A small image captioner, trained from scratch: 12.4M parameters, trained on simulated stained blood smears.
Rows from block 6 of the image encoder, named by matrix and row number. Rows with one number belong to one neuron. Each number is 500 + 50 x the weight over the matrix's rms, rounded and kept within 0 to 999. All counts start at 0. Numbers have three digits each.
# fc1: MLP up (encoder.blocks.6.mlp.fc1.weight, 1024x256), inputs 0-255
# fc2: MLP down (encoder.blocks.6.mlp.fc2.weight, 256x1024, transposed), outputs 0-255
fc1.745:469561370521452531505448586522465512611456537497524475436456354558491533615477391584591502533530470523485546469567500541528404503469516441564400558468384560366487491635492423472542470593503514412443417511542481560605516528538512507515480502501398502497473426557549549495476356528524483480493525528473445576414571531461379522532483457383460468387479592512450558491448566494583596595591578571586517579497564472551496533579534497492514478552617509471504391598625435397497477497457574440488508420381386460518485575527409569495473417538604508497407489518488498525485381554557440444534624502529380479440445551415616520456531476458497519498504481533442505472309415572534507573589456488432506539456534458517546480452419539396406410457532530492568470580458547491354412546523643
fc2.745:580436457535551502476427620498472573380556588496496552493544490560600485473656483509483481468518545473448444569586410388535476507512582466486538484533325577493434577438411347630589523468518393545548457631431495407490519552485558566476425401541461585537517475611516418533551410435549535421467441444427466599496440424459563567544453382564426484478490541493481454497474529543535394427322578403497465485660542418481385643459640517465406383568541514446522604494486553379523574561378512419515454636405509471351571518404487565482543444486553589630601539534565517466537493602541476449490362660556540407465545433595456513632467341419411437515582480527573338470522489487536514518486612564435512464480620392508511445526477659448504476505552491533465508424385570483469483539501546
fc1.746:473512539480446486462483499495470483350479428493513522503475471594510469476506544561475518545460501464488504487479566502473497466536469479507526434522506522536434491552476510486446498534517513502493557466484446487514470584501487499488495554438527529488507553591491408533512534477439500582505481575416459550475534546534522461521501508550487465474472528461455472531525496390487519497446484471543574530358529545514521540538440547466530523498506426494452497527545481477501473544477472454446515605492500538532588523477535419538494578560464564538425531523522542544523609408527503477547527455529506468529485467493523534589389569476477554478492490534467532478410526512541519439488458478420594425508526435506447545505426487402441563475564487402474517533488494538437488498553483
fc2.746:549497468490510573466465570456437502487575501513547534531514478456499481458488467490490463526554532545452572578481479560495465450465537481517527485540488516471432502563473537535549501471476495473517570506525501457516470436500487521499521452462523518452509518494460630437498448539501487517553477497510568544548453463439498438545474458544504489442566484553529590506525527574478453509505546574454423399551453478553487546436546495591468463477404446499509601520531525519536514485454585523569529517514549466505422545427494487508459521453512449457596505428476442453480517543437504455514475587533533573488476492597444518454463545476489469450516495562544517532531483508410445508466410576463490536469431506496509473476501564469513499445549471552473485457449527490528516513526533
fc1.747:514564560518503441434425523484534505409481414534492583490484472603507490508467559510539493516498468553476587489510526422480457586533480454546511437431495519513459488538484435492427428536545458540523512472458503468525485606404493494480552526518490503463493500483514525575484505471422537590407475500508522594558524430513509498551515487580512460478481508408468415572520422451441567476456471490447548536473535530505550546496464501521539514517454447525415521533497535465523425546526492443442546496519534530568533496527475530541537466446538497505516553576517515565506585507471504474471508441501514501551525467523509542515502568387514528480548460495535456469460487489496486536487454463422527497493487466523497505605454496537587505448481452477509590503506493490504524540479468
fc2.747:503465453468500543472517556449418521467481592458568545534469412548521511389566500533486539546551535527491404514508427533480566500498496479447535460488459497516430484562499523544509492452499502543513541533544498525525497520521416547505501527500500533461526504482440487431516473511451455488573466497494480557463579513452597462536467412534523492579577436548473565469462503451510449466486541545536467509497526419556483537438515495475446477484512532458542467524490513519563536499549486525563455560417476505467486573457458483497444439484518444570459490485490443475489557433486504490522491600493472553500393500498487477551460491547528495486545525505527507528512449557445517513531458556489479461512500492480496516497496491514485475481469481522528454460455568556481534535527489
fc1.748:533440624421542478487608456387408538409473474555379435427469383471396388386542700445362467640410511439489488467398548567535401462420553493490529497368573545630438409509502531502448491387435579541529538498575579436464350629428527428480646562548562444412486562598429451591533693381443342561356482539555473468524644585534616316481561597509604683625629513573507456660519470349340527273469590484455487520456473548577443442445433537538673559392583622561526557511586530599606437437557486501416494540545543653500614489433496459513441491378392468401615482488532563569538608433515597582465338462331652489604450397534463539612499509636447431385413442433463410517442475359596526536411517509477442438589517422681506510565442444461411464580563313340393544447653432647415641387547434
fc2.748:394451456517549318231349531503449426492524435545484653683589381488517267451527531394401588389380479383549549410387467588524375554553385312493546423493380454646493585618465518577612603532480656364322468561369362498388690688437383427424589518629544573548573653476729593488531573458431438467434369613361545563699471386475572557565334472583546289677629691451378411413569543399439602572487327511584555484481428734525424435393490270522640526576479261443563445580512476575588450388406506504471625572391409527519604549568484537393602660622642613561552475400589412675562480315370598557393690411587605448446551552507503530439471468572293481408458479511549484374474578604512675262416456528554710472395445441462440501583362491432466702515656416686421573273526516507678465571596460
fc1.749:516508528425422478498419481468399472421462479505511474538517385584433508548466534489371607531410502475512500510425490564478454498495355523476405532425488473512455400622502523439545468593594538498565478513548560494547407663468475440499554582541421551433439495493498551515524549533489514616425499484412490542490625511609500337517435585504557540539497545443525452576514365324479479552551501497474535457364516602594511493473312587478496451490533486656528561526603501491504526443479556476393455490481454539624625397539405565542366499506490513476521519510533509541485524419430659494547569432522552453688577449511492467590376520571512546555455512547394536431466585600552544491453502556501489509536495427560486416572490423415401482533474463507523509429548462466566398423505559
fc2.749:478646544412474643588444435653516524481542502441542448407518439474484498499518449390421388555471481536613409370546493511470643490602576546485447572434520594647428388492535537462509540513463487540616501523594492522535502416473385597500482520452551543446485460399401476403514448497502455443589454425603363578490613507555527535590536482492438457464379515552628561442445482548535489568522481612398529480554428417527472455458433468436405434384378538466615495512511446436523618553543394575537518497438465502442512393550589520560440454565530432527493382381490496517433436482466550413603486536521476451551571515490608331475522362574472515631567653507541555534620597625436508555549467490513473421479504608554584496532545291663582475631416702535453619429454488433485415454505514
fc1.750:470529562582584564499458451460413607612378502499449522524315526423520523490526522438532465451484484541447577605566554514492408459479478450497506559482547566463498425519494543462410390493516488497586555507474418487503524457522561579556494447464491506468507430565500405560418493461520408495452552492484469452404528543608523542498510563541486589443424567417479561395507446458474469522541436474450580540445470522411434434557580517423475511473532526575496525499569463515478382543540423548453576441602489541452488462525519505510529401426520579462480522577469538552550492497511461569543414416451510468574560578528506513490541560433466581543558487482427513504445465451527443559467538531510492504440404436531569581390499568498555516489556446469546562453512488571528482495530476
fc2.750:495379563482588512438509536575495444505470508476440528453543473477407355612497499479503450498416469370488517489555447522421471448421625492526462504468454512594571504494469401641585539474523547513447540583411514492485484572482521399454509482549519491563455462514526513392503514409471468428367461502504500482686471515555558497410533520520623453577533510463407349553515496507522579502426446429527397516559479494514520392423625483605563563537606573414576447510501546527503511491499482487434491546414376454556523502582476450428627470437534663553580523530584511520449430475414543547453567494497630476447502438523528571431507444548446519482540502428487480484546444527567567455480562505519557508427495485638455460467411546479578523527571497457473474474580428530604467489435451
fc1.751:430477491481467519462498450503473512535451507479523476503471466484507480473487496541511491525486515547541481472492512583509532478499509503427483508447505522488516501587578566473460471490478526448439468494527369501558491529532436548507499533459518478471511413537546382496501555525512444478498569530516448480447531574525515454516552517507494479470530518479468480392400469430505567537531417501497479528484524479427542497537511497485501532526559593521427460567558481564492483493498411497485499558414449521474532442533452506461486437576453580536422502517427466482530506477474507513556489439454511515508425550431592474460524476554505562550483550468444540522527424554512492482509536448516475474510532502502468563463448451508432541592580484433533446507553539523496464463545465
fc2.751:492566581510474516474511531488471431527554484474546538491503462483497568485544486517413458499510494458496411513472530468464554443504520509419495512496481497539491502452458511484489515452499568491451492530453469560454488491540479566496556541482530488530550530491544520486479499513491491497545448532513489469509469520443477501469486555498497440500420519551542520463471546513457503514497478478545528482510475555514425514496534490516488521584454486493496482427520450494502585527433531536531518481486480437466534449472508558494498554478502473446540559510538500468562482490527531522501438487476549454480536495470503466500509483532535571485518578489481520408527528543465501474511490461479489551498470567532487517518512597512474514574423537588451492487438427462511484416491484
fc1.752:519539565498558504476510495469427493517442509560423513448424493490433488456466587482514457508479469497447555571560518553550428543397527477602483536453582520439467484478552514493410450519491463520497573483454478474554450463471554484486560485534507485503465472535521491537478524487466433505417531465544500509489514547547501486498507597477565534488548577487489543555484498489442500504540525501470511474499464503542526439495468548522535532440567497544461547489539539559478457545526526506466514466528466515527583489520487519494494495395498536482556603517473499533515461499490479558453470441449508514536476444491503499502496555464483457449507486473427499507473480433502487510452439503494525497487466500535527510432495510469526419457524443438517555504555455526502508521508534
fc2.752:510442511510494476457509512476547446481556444510469555474488505521487424508512504496444557486476504496547470508492518438455523455481463520503512514495493496550531506463471453559512462509516502519451554566465531542476476529513480428478498553494526456551515545497519468427512503476477496497472491483476552487575481480425539483414500465496537449535501475463428473509456526501477530479542473494495481517507497495516447503463551464509568526532548457464464408451505492495485536511536544510478498515486538500513549489532521502510533486485509481485552462499521522491476508501471498571456483519451534542398493560443453480535549522502508551485546524434499444500508539508516474495441490458526512470528494542543454557519518594519521521492473528461464495529575585506519492484457457
fc1.753:331463410511608535440489483518519548449359540537437525363408395532427478556466479463481447446355447599588484431593500647505561523476541417562386558462493536444537406694567456437511420582497456527496644469641524620553412461438474514392521558464295487507443344503447460507460443469535444452262553391496422538473572505536544531553505565436572520410462526458476476464508383402572566572531572607512497548500642505604589366501488641428558524469609557486516483602499535448528558558522441508533489448448335529549481407591420512484550409513365558549387602603432432524489381464548606546541568466528520516542499461404704471393506445496560531586560571413466520463481574622441580611542535418559466516494558472558551516497547437552550505598524532270512471557608488472428369339494446
fc2.753:599573312529489464514423558543478463516467538624552540436552482534518468486549583577569408515564509580493482522464444353563478573508565448554593490526524511493542524514534447621415455518503400483456578516488460467512512568528434501399380396523487460472546479400469578474526440546385548556615463488483545663530458338356468521480476392623396446550538416508524443578489529426415633474465549541467368435521545465469548567495535529669598520413458469487415532419415464448513465501571512444525565548530519410462490557435528497522509433481538487612543463478477378497493540645529364406521487623517466532476429416497558486494521455455623358421684517598662435648542458473448423533617466489430571432571443566453448377507590463519542459487440416490433581514483578421447520643439534
fc1.754:491476594544534427451485453417509532445505507530474537458474464556494554494493542545470436521532478467417516482525480539544493514449440481542461473509535497500491474552522494482431492480491495569515572472491469540495491529446546480487534443544432503535486506569478452526488559484478480477448558482467508535570498520505514469499471524527534519487472480508468488535513462478434496498491537497501568537478501556452497487502506545450488511533529500543505468518549500482495468562489487425458498568554521534500529538457447517531539488456429536523522600526470495480521478499526503513483471411520544506555483488517510495521402516481490508490494461485474493496525502484564505516458491520541500527476490483500448469522475519457526446495514438442547489491532511532524497536517531
fc2.754:499509448428602515497496467526513544513479469577478521537436477499515483490499500449564528452508498456508547457520451520499501516522539476500564458483511551517429494541428490489532448533535459469488499533513483451522536476527520543494478450515539491495491535482442436538496445517452475492472485473563477516485547412509552494546453433522487551477518511512483479509526522618555530472523501505459485548488499477472506439529488466471523516468480518512489479520459475499509463455574417533495516501539536537487501503547585465512490480494577455562457399469479484506469509486478506537498473529518488565526502507474506460473481563543504494502501467522532544514486498507508490566551478494525519473495490497490540532477549462498479518444537522477454521519506527547453479551463516
fc1.755:534478553447423495474541456495462509481409465506420433498433488511499493455476529549511521506487464504500444553489458514524488482492534480513497508489536527507472479552548472504462489539468502512507562509559505542499464581480495489479504571526550491436507480506509478523431527479453532483459514523476454504526520551483518472545533494535541525482449521511457526510474463503434588508553562478474526521493520536513532474493441528428516541534514509496445523529534511529502451543501461397498482606442459507504602465498457486552521552496443496448524490527475525514534550618564512558532454434480506478487485541518534486566507503518456521531518466484427444483451463516526517499455524484495489523493544535544477479552419518558506506545533456466486552527549396473494558504508349
fc2.755:460532545505471493492516529500469462529573499513563564552517502451563500558522457464502523450514554433495421540468456479465481443559425498480526473495522479572523500523431502509410440511495523529491449579457453505517523522457485522509508449502496514527548539541497478487417497505539487484514510564492522589447462446493561468447432480498528443480495523482538489462498531516475439539467440544500531497485462498538453485476479478482430473506481453524544466508488452479490519536502436542481554535503565516499522535490569545497536524496538502494559499436554471515423574444424535496480450465525477483563496546475480507551474530472440534489504459508519517495518519516506508440544472523456588532483440458429526504491493537456490533477540517476515562404492550548550479580488532
fc1.756:505452550519454541514498560516447571483415469507502469447401518525529527401495568498445608580395532496387428405489496469565602442536532522454464455459560572442450436477590350468440481602462499455466598498525457577521473518427482569448485478550443456509600380618540348549455446498410499485478495485394484495481578564528538446469523467481595527490357561489455545399439471451470576611431524479570550554472567583527544484536533601513551452518521576530428531434612419429454578536462475471436551627428443511455527425468534600492513502554485591600504463612510445546581468536536507523552456406483481514486502578487665469558358482554504521493526538608454411505542571498590453527452516414568554417476566542551425628494495484439389481560508483462485544526516408380520338522567505
fc2.756:532499494410602590516459376458532348398639476527532509527650528563496365677489461492465450473592540590624537580515598511431493543469407508470525502566394474484500504598515589544614528466584500484528492480432463409513448467522485466568511591444447582476423549432405633420503614467601573490618519451554554505525405456466456468571556534525373465519583467452580577540451526519576439422552472574356374333587448379446461610510475478466434545472451408493494549586458531565497534545426575506575426452591599489590531501497537437567461598548402517440570633376463565418398515497454592438474432530507499466575483486454398510426469574435486519562454525367518612603473552521395429496525502535462448519579461517523608374564517472449555531463464548606406384453381580508493543426410506
fc1.757:391493448504457385491430435498563552572449481508487384537565492455431532461534647474447516512493438606465442483472495566539478512580413574478524471453474446544554429498539608503437466528485512486512636426590532536400452472452508484497523523418478464465483452439456554543492436487525531682481559471455483392467585486474592484483439602512493502450436462481548521553607322389528480417456531535479652503349545574511576544488484509556580488417393480523522556467446550533570479400543478411528488456594508568452416469594526506532482474620392426579457473575430494500525615463560565515555602535538550539525612547480474472461536507505643500528473466524558502465404491464517533518444474563567431470536531534436561623472609462519560542567452470428475532507457424379473479469487435
fc2.757:465570592537462577493401454528628497556440472605426458460499544414460416510532522429589531560470455533572502405449581452533516537573622431545583535450582651571532455552469496474415403400377490435526359536558484399471482473509520569511548461511526435533478544507474542548440399460503462509478535602590539411453493478420480506581524383495455619492459442510493417539515526657478506439474530545470416576546480496491530455424501482482632605494475595540434462543441529498682423435507411493533550504501671545455462429473579470526481501526575394490555464564509467488433574450579572558455459510330504543587539537436508528506547612467394513478533456451593519488561416466403555603461381465539468456453515539540568619458550470572583483537574600448389575514534533513398497559495479
fc1.758:472465526521519475524453500451520525365439522470533469452494428641497627504474518541500451584436421537466549478461452484448478556438470527472424420491511401383392522584516519450471524461572500591601405448448487478582468588488490530499627521472421536443444383511476504547515594553495479528425612535498539512517536529564460393486513523553540610539472451502475428633481413466508458371508405498513503474474549501511582473564401616455498561508520519497500545535528542517516475493534458469515431477477489562627471496559410512500463378471451499449439593532489447440527514504466523482567478433475436500643545441516545492463457516501571557551409497564471527490544461551509536557546570502505474517492462495448438382558464389505459429512505411455556432580506532552563566399515509
fc2.758:485538448380504542487522465489425467402588570533519534431521396556479393517483513514446496516520509470633397433429496492513576603529610462519449524430350506688452442612536531515493459394446559489534501473478525472555508620536342544491481558486501543417589493434443405489540553485433491498516393522615421574523597506477562557541582513510393424569545459635479457513556565452453524452544465501542491549540459428570446471438491439369508527515567531414562453523456404560567548503565609498477469499444528478454585569493494497625408521433585451460425486428480428544443502430491555459554478544471561495528487432462457491591486461585512524496535532422540486504478477664501553520555492531455582513601493481529450497557459434573473445550478570442442494405467595530495466477473517
fc1.759:511449485503481508502510487482516485480492470549469483489471510459470497479494571547457572523506471535440499504523553506534497510472486471534479478524497502468480526533573468513454425501448514464479514488497434561453459554466531480456524549522480486569511496442574492500469548530472477575445478473458555506480519475475478479501498529496506483504497561482433540478448506395471547535548449541515517506447535535517499513490505523486567562560534489544455462482511506509459509563445514462506467490467499525490566476544485547523480604520537600507473512508515461487494511460526539506487465425434442536450558522472537545536523562516503581446458487439474445497493446526521522508515481456516526476559539462528528536540477488505490451533497436511518446504538477482517497524550491
fc2.759:474537517474440496515548522486508512515501471494458595491525483454520445542489479482491533522508522488544510486493465502525498501563515486541534469503501524545502462525483477567494491519429501478522469518512472507524505492522472485510431468551588524480473494542525487450518511546522484412499518528522511505500464527498536499507478531465512496549621596521516536506499523488545568485536504496506521516579499450536475532508483458505517480434496483471519450532511485502571506482461514476526537509455501507513484476490491545483530500451502511477537535471501519508474477549435540465490511498472485442493457519492476554504465512495457503530445548482469480526571511464482474421522468450446474507438485494513530543505483553458519486473504521462495525450518490555508480505458507
fc1.760:536524489493501494499472522498517467464485474488516510469491485593491475528504548514545563495506510536490476464467469492507498520481462490483509508514512518509473474547534446500492477471476491526540440520511462522473493529478503500503497518529439496461493476469502495504520468501415487499496506539441494567511518494517487494480509452523481499518515491470499508522452495476502536509495471536507530530460500510514480537498508528554517475510523528490547517531537462469489500502467450457520485518514497461509500516514478467493494492571499553533494480545542471471506539490482470458482489475460486502544466478522521527519464535508520494504501498523565523500521484507528484502484502491467526487480505513501505509506462533473503455491539521506485532491474514516453433549531516
fc2.760:533459532497499512517552507457469570443528541497478516530480504495529451464474510526470449509526483524520550479477528547470532535489519497459501497479482554435438495495517468496498507512520484526517500474516534464480495505415493532532491521517543510423483483490494444450579485524476514502520474460531525523540511485459536487533548494516441457450553527532431540509494553515492530474457541463430512477551547482498433506506518461466512449537457453519481457564484508493521537532493622528507480540495567536473485475419520506510486507440480483462507553488490484470513476512558469512497517468556520495442526553557502481520476486496506542525502509476474424532494542525468446521454483446534463518459480542509435503550481505522494489504510464545538458527488514456485520465482525
fc1.761:471403461572487488500505520443555510439456468532522497474493508512502502483494526578524502537520530544487507479547554491560475481510541496471520499492466480467542560478570430533505504508502468461479546455483510559465481502498576518451483547463463452541525458560513455523562503505515521554443548479522505492484524555539498525494488559504524561469500456486397531435546487478535595433519591504549527511498588522513532476480542485463598505507593512500452474489510481519512479487529509463525502499465511548465475548470478530493499455490454529494422536572446518518515476482566508482505475485485497523482531523447499495507484507506510530467511498511498459485466495488513483494510532488537497486542510474487510544483511471482428489512498509515496476564469491455515509476495498
fc2.761:493503488524498495477582499493367493591390546519508566491531472540450550408461503478557545583494455490531403467378440486515501505462394474495549528485544510481530491479535532493470525542492565457449556418498490597520551521543431512514531478593489436489565446468578499469481550531411494456508552571441470478483539584518478422433523560493544550600492549515511497469454433428504475523530458458619510465440555570567528393470545554551534554538550553506570467439556504547486476475550479526481562437471422505502466480491456508498445470488460476501482492527492434486606463503468434492503554499458533552498394523452590551470488504540523455470463549506468524471473472522534564427570484494474540527481496528530423484388517512457390501535476486478493492516566522508504514537545464
fc1.762:518409480560557493514590561481527482472486412551480474458505511482445536455470626605572572528484442558441552475511523516534525575447418490568527553584589524328467542493555447488465477493421407520553519454487510529434417429437551471443544519458363445541466486493521477471456467552451548574410557486469570512538507505430377477535550524458481546433589542503418489509482532389483512562544510566534532435445561477540540488517527554508561536518565448518387534528490537513475483608538542475526455428496494615546469535430529493495495526486461520457477641543507420450527500501463473515479510413469453545441467503483579589502555629464558461401436458508494477466510439406508496528480403421506504554539560540487500562477534492560495475440540396494481431683514516444490608562556445
fc2.762:548477529488435485529672592493504428494505517455512526434541553519472434592483460498503530536525498489514446531552490467476594489522543569523525547520552485484525491488553378535422506500445504528528519628487555519529478571471490399489391537502641464507499472550519417403536531559530550351526439472469575551532481604456519489439557564446504412610522508508475533453402533504524521540542556511502506502548543448502514482495471476468508520486537466450454407492481478531464587568507527526498554561504461482521547487460505509489475549446488510452537490489552522491460514520411451544480452467502522519417378513481474561601542547441419470501558516421477363506512504442436485486459490402532531463512541509497513570526444546510470436525472586423469485481632542499472471504474520
fc1.763:439478492516540504514528480503522512517483464517523444513489470540507515481471451527427536567498530538466505442490519505528478479511506529456482490477496513495490510460495461515470470525501484449538477495497516529497469456553501477495495489458441471547536509547464447520512527492527498529469496525439495491421542501539503455504444526462522587496476525500474526455506486410523520511527546526527539503481529528482492443484529550485578486508548521560471535509507486529505473440470491499498459468472530535465495535445509527488446472500513576485479473492450521463514497419524516468500521496430467484527502485461535481472446532532545537504456484500515507487520485496491456517544472488545486488486544476479484533469555476444441511512536473532510460535483482503533515496492503
fc2.763:501508474498471503467523439485458519485419612528517500513523530488518522493474493452527562520530488457530469485403439526495521494495443504510505535495529501527480463492566577507554551445520456479504496403456477482475509511534465482506514492559516488503487455470525447516521537490541549518523519534532520464508530561525487465495522521491511553514503493545490522460510465490481457452518530474538543471506499575526526426494508508489508529505478535581563576459528456532511487470481517471495541539509474447440534498491472486548426555513435463491490497487474488422566496533467478507499451435492580524555475507447525556531450484537533484505475507532472549461432471436529550464512514544536537526490454515512405487447490472514370506488520497542457486467434511485550514533514516
fc1.764:603504485489422449539535470515505458513486448547474453502481539563472548438457674466530546583529457532464504546471498466530549550506367541557482480445646453464418522492609539498428543564434471527486536467581529523506468500446520429490528515462533429463535502478553509512509589568441513546484538468473531523537495476466475432469518531551524501501527504503551448572436438447421529408534479479479563432454491536470616568561390556568550541477441455495427576431478540472463502580558553470509444548557510522553525490547484502522464521480453491498572492514482458466582529612460469513504529474516515517552446485535498464502472571520568453475460503491481412510524549389535473499405457403502513521521538569443429470533527450588424483493435392469470522535606462446532544545539456
fc2.764:511536610492586513519529507528475443508449521359534499508513486555522444568521449491505487556584517489460473480557463496472520476483580538466535484530508493522522511504527492530498527437472540556477480507469492581503530507509459497541468511497552482502493439533504413439513564467492497354513588489520439558512430585491527512499539538504463501520477471515459545466437501540539524512491464481474461563544482423440544522480562473511457537500525549426564492497500462536496499443488427482561470517497462476486503529533459536461543405465500568503471531436537510537454443471484485537488493494449490472467486520477526547513529476484411504518469469409521465498553475474507520484545499535531468500500500512496516503517444534468485450510461565456489480466560510544474501494462501
fc1.765:380423426538507524508511543495469526462479495573516481412491491476464461525475614518487545566504435569524467396487482487560550557507531503618485505513539588427434423490573432521420297496439402438555560393514497504493495435398509494401519500532441494576462408510483446545408397534525535628397571508456488555432609513481463522578485531445527631419476523492482544497574522468412603459482650631534525406479581578602544483471546648539606513532517515594430553457479527464506510454471510385527474450520433493522444486395470486503418537532464523610460501516385435470465459507519491434554538441496554578536554449388727515535373555516506501498498518562599467459544518470488535505541466489538543505512593501455512562436679425545482430505539462400459445559439504382449406506560572
fc2.765:560441445389536529516589451618432440473503465495537544456596553518417489525425569456539574567547433448535348462534399483538578558460528530561544497563507505530476444485551559530562512533435475461533528477509506527471529468487564438451465521572496497446458465474451490434448464558471501492492448483479471514519528464507469491587496519487523549598535536565616482589508514521569519487515511518517428449535438423554548492545483527484516572535498551468611568500455553560437563453479572468580415498560405498545471477581485374412447540544555586492576539421504469425468397448402539518478592564551496552494499420489529547498462486548458379518490477496555548524551528534484592437578454496534500560481563560474497411426544463531520444511455574437429446470550458465426464516434453
fc1.766:473355586564522513493553482520577491469514500505538518471515565448502515515461542515493591537542495533510523515496537493549556565466528536476546466496508542437498576430580480494486450469384456471515433516414459527449561476504581459515527501532441417588535452555509423494534546512529485546447576507493536399508513509494428484502520520432514542533496486433381423440463529485478554450452455532585550513507537494402567422546591472497578558579571546513481493480462515556455527512503472506527497505525513533483450485448512484393476500508557642530443530505424464420534417459495498531437448413479498523495512483432534494464530525540524489532425489448552474526586459482507508481552481424608469452491559517483493598416588474581446505493505517522470360515528549464565513503531529
fc2.766:521499456484551538488595501536382522553424499490461509435512455502469511531415410453576481578476461465530504479502431514505536468423537505544518558515530515423460429531535465530626512532488536427515517455554456509555531483605481463496495464596531480499501434487535469469492533571517478394513500486470513519566529591555471454458536504472586576536470605546544478449419477538576501485575520481519467459542448608502539399563463606524442539502554591466587528395569487501431499529509484508520613489469402365549550464542450521457471500498506528491526499464516485424586396609430454487519538539516548543542426439486602528473466458569424438507485613534433530493507494530554521492563517494508535503448512525577417457361534452466402470500526522519441445481539446493500457518544485
fc1.767:457352475535524490425480476470502435500457459551508419544486496549513545518462483539504631523479464503470535501440487487555467526417441468518442458522441380383460541543504481513578535437481509469451415467416458566511546579549554422504553560520459457566510507540574459514459640537478444539506523560364560417506529534470429473491484504506505531532514555525410468425428561511506488443634492534581502497513506595414514436561524507504542570594623515506484515489522473540445440503406533450500447487436500481537557514502436515453470544538560592489482556501521523466555403449518490511478494428437421523487487462430494566499521556597428527445397521430464469435509445492572525490488515494604562534515508520513453534476513431467392457496505400605507352481498497504569494484513495
fc2.767:531577512456483580568536446540484536471518456540415519427472509489470486547481411450546450500533520529531521463446531500556529471562566519546509501490458534528465459513502457530486424520406431453559488484479506461549479484517409554544437494520586530454494514472463441461477507510485475414541508460629490547508546490492509587510551503493370523487539509555552479452474551576533556449550560473441461510588525413524467507472475477512428516481505544474479438504447483501533527493500484510513550497455534464499484463461573584621469502473504429423467417542446520475462504593548480456568429563390526470489489468476489514527516488492485447532512582422495474550519482480451419590546475502436479467532527493568558536476511480568539462532461590459440546503490514514454507494443529
fc1.768:533475427461519486530554487505539483420492463565447459446545472565420476505451581584487571545461455518488532474486549512484476571492433479552475556540522503387511495508540454504506488494469511501536520488542544515494400511419523404442513559521368485494425491485496553524541488490501525585383535488420510536545520489490456412541531541413512537521566572461488484577473516345497496528572590524495489449477534515589532499507436537438603532490550499528442507548499560503527496544471557430531438431498490596567540522468482461525459570537442532457525560523536480489523510468498514511420589447458492535477468487475541578494524554462547456475411473478491520482437521502472555474500422460524484523524556507545516475549525478483490455483507434447473439576504481440506519528520434
fc2.768:500460520516454478476550620472499465475502563489561511480508553495492512525488488491473465541551495523538435564510483521432538456497494543511514549508547462512482485512487453507456524469490512514487554550510552485458498531557475451505518527460555469478537477495502481473544544517538521435526513489518561506532490590468529469469525574483522450529490424544432502482450490523468489455473490524490514502530515493495498495470500455529522521463512484487536463461531489518511542515550521520507540520501516501451556518489476516494450480436468446471503497508519478494505519485502474518496468519491578559491461522455451514544500449528522546494521500453509436541521483466453486502401488501503485466499464507515474528511475508516462476512466542505512467496553597509496515474516519
fc1.769:412469527513554507487534426431489546484429459531433473426441414479452541460471554453489463598460485547478517524503554563543465483456511495504474491429534487493454503522515574473436426456465532508528573449550498474475427514430598452444557518478499475492460464539508427535504617475507382541391588461566478439453567601526496468481575599456550651457545545461490495510527393435429528424512559510487539516458526527597549468516492572434620574483609602561457468532561555531519444525543460481499524466535503585508519465542445523523453396405467513459489562578457522527514509453548568552482481435400542537626467513465551521452500575511482516480432491424421501455408497458525568493455497478532431522467510499575519542408520456551487450524510389364483487542589473519528505427553433
fc2.769:513521512563494475472483562499533433497475462547490502513482505563468466560490461504539480482558468495503525522431488509502460484510445486518526536458510470487484505570500443555484472495496494491472523519446494491468499584516414449496543530494570482488534525463486456491452478491423524476492535506481533509543534474457504484474507452510486416514500507485417490462452565520472589438546517489495492493457568546513478492428491454566537530508462475477458442512496488503472501506540490486478580517479528460524543482460486563549456552482462513493512457529499480496482525596514471525459514506488538548496470529474533501542548541524522494477505513477535449493479521443488470543464465527533547449506480514518436513560517492543501521501531424550503518485517634467511496501506513
fc1.770:455506471509447491495503512434519554547482520465471522530457516470500537492502503508533468531524532521476486516580492477515541568511471525477527529412552544433509497422511455485426427521469487470474560494567501455468551418489611528456490489511568427475529468569536490563459488474533452511510542480487529508416483546462489564463495518489553464461461498491507535508541455466421593488500542454548590565527567490563504558525512504477516491500465515531466465431567501517506518549565561461513554466518499555389497539529473546471477376419603406489485497537478469518539513528547454490447460493433517556489509541468506451479519513500524505469498445506526375471446466413527441502484492426498453553533596492479550552449507538524448465463498520400552540585554498494510548497523494
fc2.770:510513498506508505512498497489487522484504558458500462516508528467473429500533481496500480428512523453405491515499467524430486433483549510456519459504503467563535536464424526497472600481534509529496549528501524488500481508504415497500442441518570518567462527467466504385525526490481529455539421495524542450517502503551566530495483486549490442534517428508539527545500543550620438491450507501500430527490522441498491496357525484513466482520472479467532481528418492539452519512456513561465488578515479454503408495502550430441497509512500534586476499475533592481407511402498490572431530539543547401468487495562446545478521447515499490509591451533446535526458466488425499511461581527529490489484403497480482507512450520512595540492492478461497492457521484517506501518386521
fc1.771:465450377619493396380426572504543378579450449534530586526539452562506475528474460555565548479541462503482510519538471545518523525483360460555390560458462380449382562596591474581573561601552471477460514452467364561484560576485475478402574489436390518573538452431589508470512535597604629483460507526278527561505514501407422466503414522485545436418523634391435520515421470410541492675550436525537548358487604566468564527561454572543494543598510383520451475578539547491440516531374605449431517511402447468532581549538438648453481551600469714504490529451523346446575451533467516534466659482600480508492561587482524574448469475534527568507400493475439458350445530577504545456482458460540556522451497520425428472591442501457374536505512419610527442474492528364602437527540504
fc2.771:544506425394506525478522516578547326543649470620419488488512411479438403512467446535372465412367495397591508504418665530513444512470529482544419557507412506515539542571358487448545448567523575501427485576441540461580435536590466438449491623497464578552496627444492595631483555420559405548438440481497564535531476415487514515475500472343493418611575534515469385519441633449441498599621497616470422461407391509575443462441418393471581551491619477507455385536523503465541547528477481596433502323446548553639740460459522557523436599503565493456547420532568453549355521383550664522460503472373489515508488439480448452596495636552496517488513576437435555510522594612492527501429461508436541387594542417585539449566540501514574507577500489485453517516561542554497460404449504